{"arch": "dit", "model": "image flow-matching model", "dataset": "fractals drawn by 1,000 iterated function systems, in grey", "train_examples": 295000, "image_size": 64, "horizontal_flip": false, "conditioning": "none", "objective": "flow_matching", "cond_dim": 192, "logit_normal_time": true, "norm": "layernorm", "hidden_act": "gelu", "mlp_ratio": 6, "head_dim": 32, "fused_qkv": true, "qk_norm": true, "dropout": 0.1, "inner_norm": false, "patch_size": [8, 8], "layers": 6, "width": 256, "positions": "rope", "optimizer": "nadamw", "learning_rate": 0.0012, "beta1": 0.9, "beta2": 0.99, "eps": 1e-08, "max_grad_norm": 1.0, "adaptive_grad_clip": 0.02, "gradient_noise": 0.3, "cautious_weight_decay": true, "ema_decay": 0.995, "max_steps": 29400, "batch_size": 256, "epochs": 25.5, "lr_schedule": "wsd", "decay_fraction": 0.2, "final_lr_fraction": 0, "warmup_steps": 2940, "weight_decay": 0.06}
Rows from block 2 of a small image flow-matching model, named by matrix and row number. Rows with one number belong to one neuron. Each number is 128 + 24 x the weight over its row's rms, rounded and kept within 0 to 255. All counts start at 0. Numbers have three digits each. After the name is the row's rms in percent of the matrix's.
After each neuron's rows are labels from the 100 images, of 14848 (inputs lightly noised), where the neuron reaches its highest value: "peak at" is the part of the image that holds the peak. Only what is clearly more common there than usual is listed. The data: fractals drawn by 1,000 iterated function systems, in grey.
# fc1: MLP up (model.blocks.2.mlp.fc1.weight, 1536x256), inputs 0-127
# fc2: MLP down (model.blocks.2.mlp.fc2.weight, 256x1536, transposed), outputs 0-127

fc1.528 105:114162138108100140113127122139144132102057153118129116135123149130133162097105114099098129160124098136117173158147122141118180121091183107135129119141114126116110120169159098144093115138154125101148148105144140043118098119110097152121122105138122133077133127159137096118139123112161132161114109133127177107112111161117121133153145124127137113131137130093133151113125137069151128141151
fc2.528 101:157143124118126167162154148138112205150111159103160167127142116150144136165105179158148152146123117146163096122148124178133202126075160147155162103173155126132162136108146151137160143108114148116110130128153128127084098150141111102136168114086123126115109172139127149082089097123128143144138143116157103146142128138120089146157117124126094126129145144098115163098158110114134148099146
peak at: top right

fc1.225 102:140129147110127109108130101125134154154101102098149086118156116141165132135097146159148156134122143140109138121118101136080117098113126129135138111134093122120143103118099139173187112115156145157086136132077135155149145116085116121148128127115147088173131176168122139154146150112146094157122097139129123144161105142159127150151152123142122104170132114140123130090063112179047149068116
fc2.225 095:130165150094112120128137130152113105171098116164155134146151145145104108157092143122118142115139145124099117093114119134086164127118125147105122142121122121203162148120184150125079135125145155141114162121123095099130142124139055139130182131137133148125103106118102143130112105121129157172147148139161139092143123158151120096141077099163145137103146087108061086112129114152140098122091
peak at: bottom left

fc1.497 106:108141115123121154151141124147113147130141096155113164153104149108128173139131149099102159146158123106126169148130079169118158109102074122143173145138125123127090130154099123109119130150191102141192151108163164128142141113142114099119119151178157132162164105118158182106095106109118100173150113134136160152135121184137135148133121141100166118116114151136116161165110112131091094158126
fc2.497 109:150132106129141125144117116126140077180145153172142142099113091188132090130137119121103093179116149124160145145164104148155100145131128139135140125097136101134146083140134138126126099123108129112149126094108107115137109114144168136115137141142137152097141088131133122140108103100142127155171141127123127139177150143087154100108111117134126143129075151132119123119122167134155106084157
peak at: bottom left

fc1.332 106:131149144091085107167135115096088087142182146085130154120170129084132095107099166134111136111162173129103130087120093116093089178142144131144124127110120084074144136153122133148115122156131103156133135147108104119126126166086162134170163076113093106132104096115142088132098132099150099131110143107094156111178097121137123109142179153145107113140120129153109104125089145132102148135127
fc2.332 101:107137125184128122073096126095127114139128138139129122121108121106091126122140114107137138161117196118135154134089120106138137123147123139159133094132133131126106132118106145084122118138145110119138136094103131136129136144122125089131110126155129104106137155146148089128138133112095108097119086110166190108132095098148130111163139138128105122102157117129158159152116119144089092127129
peak at: middle right

fc1.363 107:132103115110131194091146115139115086123154120126161096089113175148087133148056137156122164104135158168107193085150105130159168143129120125183142123133106117127120150123131109155117120121088148124134119092122141124099109156145108102103107142089100099157105101141120115131101089139158143096162113144103137144119102082119102156135099133150129133155123113134150122174123101123130136104111
fc2.363 097:141094186124126104094138105128133145131144157131111138085104122141101143134049106120147162140146150168116129141121119124138138122101113151127115108147151162102103101110122119149089177111117091178160113140094107110138113168128132083167111189118132101171099143162120112140157131134087137118137109139143118096113139142143125159108145112180120129201120139115113125141188124130109128136111
peak at: centre

fc1.588 104:123113130103138162157149139123124118100147150128107150160117155167106086104138180111098115082136106131146072126133136115147170172109113139159166127104138116102146138134136158134138143123132113137125141138189066126144090111090168153117125138133131114124122126132116149114118118105147109126149109143133100101143168169162133117111147130182120142139123133126103078124102101154163126134136
fc2.588 099:109105133142096144116144160132105116162142156126122141133114118121123136159097103113158152137136124125115100100155145117148129111113104148097140128121127160149151143129130112129156058154121170133146137096117106077103124114119146133099090103124143119118135124104106105118094089113143150120091117121105121084150172148151118144152108151114109093103176176126141113156131117156114137150184
peak at: bottom right

fc1.478 108:124165171116106102138137154138127163124153094104169122138112102103145149108157149111163116154100141107125146100157129105091182122150121104168133157126158175115097122118111110157158115108122130106106120127121129120109165145121110117092072128073152136138111111180137152113114131152116161170139139067126111123171156130119107142116093160108116126091122136106161150108162153108137125116176
fc2.478 095:132147103145108097127107112133113155119081115099110156141140150106149160128110168095159116130126132108136117102118130148111148134136128121116117133123122124181091084120136125136166161174105161119188092123124136152197114163143168102109129094155133149140142117106133124118106126122166105163166118062130165144100157139138150102110140101129118142126166161149120150132127141102094142148156
peak at: bottom left

fc1.54 096:146148129096110077115165109094136172092150137112122139116092118146132145139182133111157134144085102135118161149129128117147152143137110129140095153071133160080129130111117131111098087113135108112109112123149105159165128114123121105100147124115094161123120126143111127126171181144088124079099128124103147186118153088161113103104157130130110144098154117126140107106068103144166122175106
fc2.54 107:104175090084146124128167139138113129157156167112121132115139106137122152145126092145122078081149104120127131150138142108150134112125110083099173122166117141135138080136094129156124115152113118180081174106129142129124110073102147163130123130123164108187121108103118095158109128099091152131091123072096151105145132151141131156139173152129146132135149133148109134100190132135122116135094
peak at: bottom left

fc1.233 089:119102150122108102130136167150100120179134131157158155146099170131127146128172104115158110110149172112097135109109141139145167116128133127116112114113112130177091134072140101136133124103155138138114159133121087098140174146107168151105098092092143095142161130098120110134153170101086121125070128113100148161112128139145114145138125102117092135137151105083132161135108166156152111102090
fc2.233 096:140120128144117084178127117160154181119169086117119122155120167109111146108144157151136101161153121136158119081126085111088161119072089088162142104154180131098131081120121115110131101130096155126093117130138134123121135139144157113133108135138121145176099117113143167145158127127110085141112163175110180120092120132135114097134130170106133104140137100101136118107114117156097119129165
peak at: bottom right

fc1.409 100:117166116095145126121134094107123137132093116142125108111184150122128114120096110162123155142156133063106142137123120128118128116074106120097124119095113146183078107128142106155158157114131086127138139145118097111138155144128188135174133110145146120135111104095068103100099125147164126122102189139123084119120134129118130108155116151147073121110118119131127167134143140084145102153146
fc2.409 095:144091133113155091134100123095102134131130173130147099147140128176076137149111095074092104151117130108127148149173149124116095153101121158150103138134143114125117099113091144143182113122112117120124103134162107172098137104095123102152131139099157121173127110120138098131076130157132137122137166150144142183187188120162123123143102101161119187146117091121154174156152135154131086117103
peak at: bottom left

fc1.408 102:123151111107173129099126086132133085085113135117160148122104117129124125148127098091133127124083143095097100111141187124153136123118097144102136110111159157183153121134127097105128108122121121112151141105114117141153140117155084121165134085141141139121123167124114124078132111178085125099144132079152145159145135103095120173118122150127105126070108136123158097136092125131141133092118
fc2.408 089:102098118136140116115144120108150104087133118116110135129106145094130154111152130139130141138139125106125156096132139090136150138094118145140105114166093109140092119112148155152112147101067086130127102148134158177110094108103137108159118128109089152099116094101132139129157142121158129117045067127140126107185119088092142110090128119133108135158147141142133080133123110121139128134112
peak at: centre

fc1.723 104:113167122146119090116115096180138107121140123128110162119155091093134141151152136114125117111091116109127155067137132073157161131157085131170090119097156124151086125106115118128153169133195150128141200151094147097108114127111130078136150159108138131136114119115140144106117108133088154116127135071098090143139153106130151112155146114134116110119129121138143114122136103075119092145125
fc2.723 105:054080152132107108086067162135127130118153119144147155143143172109099130084108122148133132150106119123113119145142085110148123164107098137114158131151081102129103128176152090172113136149164129120130148142122144142105130124100125132126153129153110174162130154147161119136132114105099127109096105130098159085173130091135160116136070106157136090111142120114126116138134148181115096139143
peak at: bottom left

fc1.3 098:149147110078119170139081124162153123156132113123145129153106086134152144136103126174165092134164071092137120120105159134148149109147141111124143141169120113126193142129164110118102155120161142122136130141130151125122125158127138120186138136135127081141102093169121156145206147094080131117090100153120115124080126125104119124130127133112112152152085111098150132142117125133141097145104
fc2.3 102:122073144152046127103145137110109152112133134169123137183079178119127085151167128102143137131108109104149143141120173069117110074121136140121123125118108123147127153171148131198094134117137108143109138127120143160137159106095130148157114171175147133095120119081173144129117163102115128138157174127109133157128149157132111130173098108095158156103158132106171122125113142162141133110139
peak at: bottom left

fc1.147 107:096132128080152110161153153109110123105180113141105151106142118180162142126139151117189101087134149125151128168126116154097131130134151140086114161160146119120129078138171106121124083104124124150131126134155118119134141132135117103096138096150155126094102104137144137094162090156084125116128129145161153145104092112150141137102112137134106107132132146131163120123103118094087139123138
fc2.147 100:155186110080122127122149160159114143126091118115071178091156135111131151141114123103149110119142118111098167152141114133111147105159173151124095111122129150122110124108153145113128111128095159098133104164123126150102118131145134143154141162137080126134117116165163127146102134166162115149108158133134188121092086123143125130167138102108109111146118159117146113122131114106174126149130
peak at: centre

fc1.330 098:122146089131125102133118137122140105151125160147127148135101149123135143140133150102120148132152120134129153106166133141129126128159127169171167128137148092146132095093124136095149121108173124106127141104107154178117127068137114111113091098117114109121147133090080146135146175143084143096137157135136134140079148085152118120171128127083123144067102119153144128086150106181177136103131
fc2.330 103:153181103099127144092126105114168128151135114146139086129125113125140124127115147106139135145169164162132108176103148149103162124108132112155133120146127134144092116157120146122159132143155119181090098128097120071151158157145075160153115133150103153139160126100187121137141162139131105159157109131096142162132129108153113074123139152115119112118106154130097107084133147158123097153122
peak at: middle right

fc1.681 104:129097114118146154149159121122171159104164130133152120155146148153120096127126091150148135124129132137095109114105170107119147104149168154127134100125130113133136108126160130137148127095080173127080133122149103169081132131102131150146125101150124139112131118098105120132123122106132137102129104197132077105143140084168122093127115101136172170161124118157103124128131123103126078115100
fc2.681 095:108142088128138142096089060133150157101082143148147133127144114120134156121134153134187135124125170117117109109115124124129101105102153132124108118116134122127165159131132130165131156130147111139154157166090119144122164155117155123139089092124182123134155115119124173160131171154121077161100117169190092169121126126125087168148140125149114146187117130099146126158085131138121140100140
peak at: bottom right

fc1.699 107:132149124140148172132129144157141102079106088124121130125144156125139141119110101124117139111119133112133133169160153147149135092142095166169129128125097126113124125152129141116130128182124117125144122139092186156109129109157138137137163137118139100116114132118142122101149137154137135106167127126110139079102096126160119162090178171163134073069108116137108105153101142171125107111139
fc2.699 107:087145114134184117139151130137140151112112116133166109116155150151125123171121143139108117109070141136112130131118137110154108130133127086114118098130124131167159098092126126125123081089134111132150107161112119139149103147114127134094163089114142122086063129159142150110133172167101087094119131142139131101116112100153152105162154127102130166144117117137105108117088105096117127122116
peak at: top right

fc1.670 104:147138123122121161148145136143115099066138111105154179130111098130145082125141109175138145130138121111093132128151088130111196127097119094121102119155074142143130102140156127110132144131168133154121131102156119147150140124141139122137155127145107127158101125087128137178091117137179173171128134119131139123098158154127114105096137136119129133107108145147140141145129144166135097122163
fc2.670 110:095131124157162155152135091123102163136118122113124104093091167165122140131147097103157131152107103122100144119113137144095166184098134096137131167140119181079115090151103089174078140112172161126170159173114095120177128094127151152098138153122173169112157111157116167105146150132161129109139160100133127121121131107113090095123176128140122127120104131078125119098131089100107121131112
peak at: bottom right

fc1.98 100:166107117140142171130168170115117183137103117178126177145159105160124135134117115115143129176082134096140178121098092115149136116125153168111126181137110160140096165087086135090131141140107123150164095104107118143120102136103116130156138090189109101095096146120087140134110136108101092123105121146134156153087134133135138133109115138073108132100080107164127133081130118094123158113139
fc2.98 093:088128147136135123111179135134102158096133144138145144145162120138128097135128124149139145152096117143106125128137147123186128112098159127115156094112122148115129120114132065119111142161125117145139151163139149065077109103168099204087100181123112076159116145139151093170134090132133128108110128099135155117091099138141089124128130157097113148133095088128154147117115136098143153137093
peak at: centre

fc1.693 102:125143108149148089125161144114143150135107099123148115147091107088118151140102083139120116172175141127148152138128152107150136139085164091136151148160113130093084165129157111119132105131135125133138156155096136131188129129128150089130150160095185102119101138163125124121117084123122137133131131136113143107141108147170088138166107160128137121083105122142123159125132121132132155140095
fc2.693 104:156136105164146114115115116096125129127158119101151168162124136122134146088158157149133153120103144142125114139111092108133181127080134121135125098117152055105118167161135161128112140114121109107143128125102179136126129157113164193140098146126173137107137142144146112126102098142142094109116121144076160145155131112149126121134124146149094215141115118131112114114117164152099131130127
peak at: top right

fc1.694 103:125144114107175156116110096164099172119122118090150104086093136160132136111133145117168134139095142145100125181127127127126122125138108130116153157100132083108182089108131144136136167139138080117142141132170110123127130132171162128127094137158157112109171141142136138096202173132123139144151120153119171142106133106105126161149122145101097112089124134163086151112121168094121114115165
fc2.694 095:171135135119123099127137135098141142095148136147163098114121125089166084166129171162119104127218089165146137123127095126150102141165121101111133119111108135118171159121073144086148092146146139091134092144132129148131136177092169113152098129159134134145137144127111115149154121144060139125130178136105168119100121121154119105119184111142082126118118127085133118154130121173091078081122
peak at: top right